{"text_encoder_norm_position": "pre", "text_encoder_inner_norm": false, "text_encoder_drop_path": 0.1, "shampoo_beta": 0.95, "one_sided": false, "adamw_lr_other_params": 0.00076}
Rows from block 5 of the image encoder, named by matrix and row number. Rows with one number belong to one channel. Each number is 500 + 40 x the weight over its row's rms, rounded and kept within 0 to 999. All counts start at 0. Numbers have three digits each. After the name is the row's rms in percent of the matrix's.
# convs1: grouped (4 groups) 3x3 conv, stride 2 (encoder.blocks.5.convs.1.weight, 192x48x3x3), inputs within the group 24-31, a 3x3 kernel for each
# convs2: expand pointwise conv (encoder.blocks.5.convs.2.weight, 384x192x1x1, transposed), outputs 231-307
convs1.47 094:539433459537468552465486552547537445447495531456467478439580531429499547466485506489510490509525442507451499518571548514560577477471500480514476521502531574530492523479494521487533528469496422415498547497503463499474
convs1.48 089:479465465438531565434577533435536560521504516454469475490461450483502530498455571592492514524544519537479508494498533447560510468554550484476449469488526468537540490517523494445459548446516571429467548470359498431450
convs1.49 088:471540491439602460554608452489541473556476524504513529457473422450467553441449474495472459512509521547513441504454511496491504500510518511473516469474506546503457542507479543531478433473462480470493480545459470461429
convs1.50 087:386520537465500550429535454479510475552454468510565488480481508441515417505463490509462502428529476502507524497497493523499407494571463574469560501548504488477474438521455480475499481443445412475453485460454503494511
convs1.51 092:439514509468482526510440481493504512523441474410543556546537430623488470553545464534525514491500523519448483459516469502481455518524475529459393567503445514508472519515499544516528470483496502488463454486414530518495
convs1.52 101:476608489560435543493437462524494451471565470520490502528504604542454496494423563518474504616482533509448481512544518483500461537487496492462474493502476469468511549496494498474484485455481611530480548468461447525498
convs1.53 095:555481547526455410432522448447464459539530471480489466525453480648491510536494545452525530536498462535504496526496490446480525486468548470510521502519464405537543493466461497519491495495464569470523628507525553449540
convs1.54 091:450514420465561533440472450492437531496513521498500468513521545457469490555473460524514508515488455538514536500506487459489497488508495540447484497537521522422489481489481499485433492454520604499460469452437592517545
convs1.55 102:469520452596540421540443452450504485446550493516479514467539476541568506563538457490497482510518477468460486445510524459511495440536559485427547450464578486477568590501461519446488464506469489462436442443560460562530
convs1.56 091:544447487585453501427531528507410467564477486496511510493471543533433452503491556499496515533540541481512445523522525538559458518507458476511499502539512413438521504466523508458504562504425496560482515554409569436517
convs1.57 094:499476542461532537494447580541468430507468492545535398473488534601448489547480460496493470517500569500462505453494598521526552427522594531492529498465466495447569481451487503499507506557478519459484477501537438433598
convs1.58 098:502488505540482504526556445495508539563477513474476529505397492421478475432519512507441486521477512508497486489575483532571468501505514446458507473490536504501538536534551535488486512489468595587498704577384490444487
convs1.59 095:501461522452505552497495507409543548492482478514528454508563525532487515482529443429469529480520529524492478502488484540508489485499505512474505547589410478455572520466497497477512497504518523435488485505532446464498
convs1.60 124:492460513434495495463454518460519511510456535489490549470494521485522462476485503484474471528540506508496444493500537514489552524456446520543481532457494558557520474530528500483444494460485502453515527581508487451448
convs1.61 114:413578530426445511512536497558476444473517526548429524480568563465442575451541565525553565514482473485492494463586526468483519451532507533443496477527435481444516506503518564531475546487510447570568541464488481542528
convs1.62 091:508525454472497493534502557441503504486507450493535483529539499493536447536483414525491482471485547498542515459476554434479571500629545503494481537465466494533489506504496457470461482503531472434515361443607417546573
convs1.63 123:544528461592502387581553479453511523455484559488517486586600348647671422616617492481547501518505466506470492489526502481482521504577515471477548458496514547468436514480488480503521477501517519546483460481506533452508
convs1.64 088:416545545522566591431490489449470451483579460516513496536517504526481506511434462506479469566512551529441518533521447506467558494491530491528515430486467495503461457444561467492552498485541531502494551442457548541458
convs1.65 094:553528515486366588415430656508469531578531464447492518591546518541443493566479459475485566508492517498474592465487447542496452508466515462499577534489453485482462532459424513505489550516478501506489500507546471553535
convs1.66 103:535511596441484476475524565498514512512493536512412458445555471503507528521557486479521520514526491485481475495492452466566561521516506519537497542490490574534493491495490527453490460474532443425477364486464439397478
convs1.67 091:554479569514413485569533457477530461428516484504450567440471538551558501645502452492598511438537552515566570478486573506517477507474468534526557437542488523459529496486501440464540474510519542499503531498451654541454
convs1.68 098:527491495585552503605516472490544510442517480468525505520533498491494507508478484536494489469489493491550548476484498409525545516524497469500546494531506493479409525495483561495523559436552593500476390499447398572455
convs1.69 100:457455553549486506540424545482454550491501490518532499535411463444539453450524451446505484595449518561484544546511447517469530481513541437527451503517442529502486515504554495519469608465465473513556446474525432467533
convs1.70 103:563501475524475503474539483421470519492486496528568461613480520558471566536563464522499415567490510476561520474468480494506492439448499517501520447532502429425555521517486448500423484474495625516511663542599549567558
convs1.71 091:461469440488616524499449552500489498547481426499607462451535475545481483444457477535483512506499488540511496493469566488438415523476577521479488455468594530517548457489494480463478525548515488474504504556454477510488
convs1.72 105:572527524504461439508505497510538499511516483444474477571549427408440545577538503572568515576494472485548518555458553489469480450458449500481483435507466500502484494520510491495520523489515672494507513495491607517544
convs1.73 097:500507460420432478521548538494517526516509537501537507504513518486545528543557543468489499473483506476483591520466440492478444474467500502518513528503499520511497494492484510552497507515550505512474498497421451449500
convs1.74 103:504536499490573696550534547498469535506514481518483499436550567564625650405582605439471482478521500508474553527472519498483536460531449501509490542501456489483473528502463437509483476479509528414479437448506494458452
convs1.75 105:496526515376400506481624574509494488565443473552448521499372546436468637482543633464454514487483510494516491517532464452515527423524520486533567509506490523497452439536483507464524487549445445425555433506480550557569
convs1.76 100:509483457586470581572620530439494558520484498514520534526521559622505563570657572519530455514487536522518563514505432507485494518570528515498401547491563474458450496532473490436505501506525530542483570495600485605530
convs1.77 096:506437555463583446416442565569506552458579487528491469421546529517542508482453489462439476472482490465483481476512516518505547435459500493446485516485528530477498520455445544526467547528464410495438399489454507455515
convs1.78 121:505488476451507521467460510491481490508507501457451488473505503513489354442435490478497523501530493502479516510494456453493493494498511561474496486511496450452429503471524488522502446536518437609591499385603679656629
convs1.79 086:529418456386563622446579454440545496499482456513482493542505491524574450493484499473517475487492508472489537498551530479529483472516469497485460555469506552592435463515502474446429549488524466534448483543492456512531
convs1.80 101:644499477660534547480444497457553499442519528473509514657504589605523543586512489485477464514539522508459460527518492460532490465420492466476456479505487516486493439535530539479464526406490500476581465432557549476551
convs1.81 099:530513475489501512525465483499483493520533464539574487467524475477496476527494531487460448485477465523487467476541482493541466519459511471458512495524505460453484520483494494517475481477475549499537492457458429481418
convs1.82 113:504652473497452461518518469559511546496487442549466539482514552440477496472440487509481503461446516502526488511492540525473515504497422518398480443474506568497532496559474542500483547449483490505420489477504467485555
convs1.83 092:497528461576514506452456533501484471409460476506482490474489520535525480481522509508501516556506539497500469498538505520507498517519544553443437478510504530551513476615535483518533508487514552559530600544549395392434
convs1.84 097:512475433581524461473524505481468511502435541446471506562394481517530526512462468538497496573533419484498548521522482578541433521603529529451470520495454498528423490502543474500530493447467493512570561496457537458467
convs1.85 091:447480508489466546463571458511484542433540538418550580510433533481501562403558565516556500498471496547499567495486454508497542479499529515498498568496532524477480519498460456442539500481531500432455396505631481489573
convs1.86 099:464431563437473460499544514429490448491516531521503482437464505583454508494532483516575549473461481512569516508469436495500479523512520541542545515502414476470496441433481429528573502501492529547486421550457567523465
convs1.87 099:472540475499395394437536512456561465471493496497477474524459570476521446474560448451518554456446467477505483483546515460488502438448517489469478514471485540519523453486478474477498480518446539620560475439476464536478
convs2.47 099:522528469520502509618488537441559491621419441567485507520486518477568484536399399476516471494458510434473474387462517490478506507482480508524484490512482549495491519425530489472425477540565515500456531507559573473490553527413487530
convs2.48 091:540497445530455509516464510485516561489530394406429464492444493459521521542495535475557502520549526546518546532496484480542500527470553463481454480507475486473490533510519534514495481493508472469452471512472463503515547480440497548
convs2.49 095:432504503555462504511525490541581514473519525521540460591458520481478536542505463458439524494504476512492467531452476479580499504589445468557499500479486482494576518473528503467527566511446463515453491479504514460532619486486446538
convs2.50 097:497517499431478454507440477512551456508571472485527464441502544504532500484538522537540518549510519486485497528539389502542526524462553539506540544505546504573511563540445519550542527556461519501521516495552443528536549506583474515
convs2.51 098:542449484431566484558452541525531462464523539409473529496544480484495536467453482497456508500511479429493464478519463525554575511465523508489467519547503444531489589463496442497520352538473501472570482429482493536498468557473486503
convs2.52 092:444471528417482460499519509608513488490493569536463498495417543509494462484475517574451537445440545517456445543473488561537497503548516480503461527509486480497493519530501570521481501519509466443511520481508492514508490477395527479
convs2.53 092:502494520511544493473529518544488451538418529475507489485528489474485445537456550473496542487480503473407431556469494523546505462484530468494503524504511483485511524470515520470512566525518489479517489530411515443489443500457495495
convs2.54 093:482467518522481455500525497494529419548462520472559428436502526535435537523492458493426446452511415526570510523434553562514501515476531525509506492485491522532478458558431434492493558384500512493518553485508470498483499559485531489
convs2.55 104:509498480537559485460521539512495472463564607516557512458469502500447487475442491515550561409503438446364437495512440462545483508473482493478483553504509440527466490499457519536431475499490533545551537496407528451546504541439540482
convs2.56 109:513535467562526541436541489542493425525522564567517490513534423502493504532425493488501508526578523548500490509557437527494500475529494489466464479469537457557519546534536503503494480537490492491496546460541483538513512478434483505
convs2.57 093:554565498501472486490463501510423449527511508508636512496472472474452485460397504482465599516477511472479513423489481520557504519463534542514502519506508460504491485481514441444472511510477423471492549541587499487538472493396461496
convs2.58 101:451593539459556538515532510532481473573561484499520469474571481524523552523460517457509468495561491533473538530530484533414431506518453520516555443511501430544504505421560519506517454475461503520517533497490535499554491440402453513
convs2.59 101:528555491529547516534510447497526527424498467495497472532569538512414442458455527366486500511547485457486507508491567555520511481512478484535440492475542417479469488507412503500574512575515525518497521514554513511456508504519502531
convs2.60 108:498515407477508388533486491442428449491464460559456568502492495518439522680467479488543498515505534483458467440539491481484469522518510470521527497477517492426491488498515451495526531510510573513515501450504487420534522518571577514
convs2.61 094:527502460478497476543505451494485570538469522506648540502565486503522529408455493530427515514468522538425563567473518503452470510507492501520470538528495482541498482526528518540544512500482492620496510474465477502490494496511523517
convs2.62 096:525512490504523483485565539546505577427536487532556458442465489480470480519458462450562434503493508457496494486500574467577427500489543472520502507463513470466509434497522497540455496445480513451494530554535489451481505470450565560
convs2.63 110:510497493487482502561475484496519471515527544520411531447471525525513510451516462566470527498533399555353536498521509494498490480457543471477487491503448451483530518535542438458466461498478484488525476439496544428493487489480503512
convs2.64 093:482507483477525543523458530485505451495497604518552470473456504441546477558527493489508479473512440562508511575461501472504515493501544526527495528530502528493443542485484483523483472472484442423442483490506489509549479511525512484
convs2.65 098:444542529512477526471487466569500475524509517569544506435481487470498427492468486454514532487443483447505438571514530568510577444512505440513463523476457506485555549532449498488526595493457510464563517470434501494547519435450538587
convs2.66 106:523512574562518545483552499541538457572542485479503520521581525486472473461534541492466532500522513556451489438469540489511584588481493493524448478547570459504472481506537436531562460540479491504532506518474502549492509520495519517
convs2.67 098:442468481553477569550503484482453515535517487597527483512457500502478511478475468509484602609475480519514537511531537474521459536506511540546498501541510491471511527479469450558557565461486469533486487518517526539456510578511489537
convs2.68 101:519447467529419473534494522518510494495510552517507483524475544490477475491433499533462546469472449414528509467478519447482466494475425517505536580597464508494462509465499544447545482529535456530435503470567489503492483471440492448
convs2.69 094:512509513496540485477543550535549528529519492483510515535560526450493427515515526524534500522531563425480456426475567518482535494544477546461548450497452545507491551496490514508458581506489469523520499494551566450552547473499481561
convs2.70 098:468513582469527487444512466466490538555543553495529432519551514545550475506534529474496493476495527469460484511523450481400494491547512553529539464499516458461508494509519525504487541521598436462524526532503509577519503506562467490
convs2.71 090:520478504550504458513451438545517490507476468478470539544538556486581538519534532474568521516475548514519459463519540524598533549429504546506462366479505472580496512518543504517509474509482558483506443511504541502461530505507517501
convs2.72 103:502459524468494536480528504539505474521496501505544450545595519498518499493471486457511524547526544496487408536492489450493454475487470581493433489460497490516497487495554456577506513525496475503458488505461509502486430457446487558
convs2.73 091:521465447489490498470477542509471539446464542551476468495434497528518535454539568482467456566494535472524569472495447551463538501516548531538488466547479515478498447411451507469540395494577465476550460467561508490460497519509484461
convs2.74 106:518487517486492559442501570544343525471513554512328433458460491505501520492484460535516525513515519524490591514524517527475438516518489521524504420516416509454498511560553554433493469491468490501565487498540508444466491484522480519
convs2.75 100:460512447470544466478451511479440540503505500521452565465477487491561554495457406454490494496595492541461453419516562614494477463435462517482447463434530406484489480490438430492559446538457585526499471448508475511449526471550529474
convs2.76 094:502607514515467561469522452520483464529481499442560517542518440522510520518532441533439495440508492513531455474557448619529497517504465472493491594498499603498506529573496555497493467519489523541609512510515516510613420550494419505
convs2.77 096:528500498605535428547501494539491524520445510475536517523538525555488461505477537522532495507466479489438476452520608487509509437502510475485512519506543505471492548529462448491494483502497570535477457531528508530477531457518441563
convs2.78 102:497506508495550524520454512509466585478513517472635501486482518511533460442565497538476503479559486520504617482486474514546556474478485475545483517497467453490517446486465495505503512508478483438510467466509501511479513531544495468
convs2.79 092:550518475467486497480513532539565513544463395431504550490472481490457517557554541595480468504502436499499560539529542465525482544470494485498531523552511447531529522476506539431569520492483461538479530466501553535505581440468515552
convs2.80 103:535446465541480542553496489502550502447519511449533472463492478481529491475581440455527476473490523493526510452475512453514484537479509516440507432517476551489508524471440526481564447494525435498491448508502478446498466450483541505
convs2.81 097:481462468494466477438510553468478472464528590528563558466415455528506467448372526477512521585492519457458482496507506429517446564468457476576475596522550527526479518514411499540502512500452520532553555512496504506481535539435482519
convs2.82 108:502486495512568496516482470524446450424490413526472534491504457504442408431497460431439462481429518547543647436496629463531528466502429482564498561474507542525508541503456484478467508446551497586547502504538516517471513524498543473
convs2.83 097:530519456531571464436489468491537430507483527550467587532427447576569564521514453525509470519533507478534531473492530532469456424505523459458508510519474506500441528482479546495498491524482512489495505504487569484446495510471477475
convs2.84 100:477569530509513502502480556471558478476556555436528436551549498459478467509458445568495422440536456456540479476514577539505554497521496518508465509532481488483508544496495492531469475431495532515427500547467466514463514499559517529
convs2.85 089:495494481497481476527463533468482540533478568531582529515452531499525533559401475517520561501477410465505491544532466529437459425517542475479529545522437522490502567553528507566461507494485550532485472507495479568478487512504565472
convs2.86 108:494444565486475552512470477545508565403515558532613566549529487525481383542491519481537472527541498578508484549527448504441451566523529488488513491482554492543522506515512447525542533493531533518471590534541505500481474459507546511
convs2.87 096:476460447451479520531553521471505507572485531598495510498514493453467513469490489486508474438519462502447628518498495471481501524528501506484476471456489489500520460436480513507508531482460577453462521526524486591471504501491581512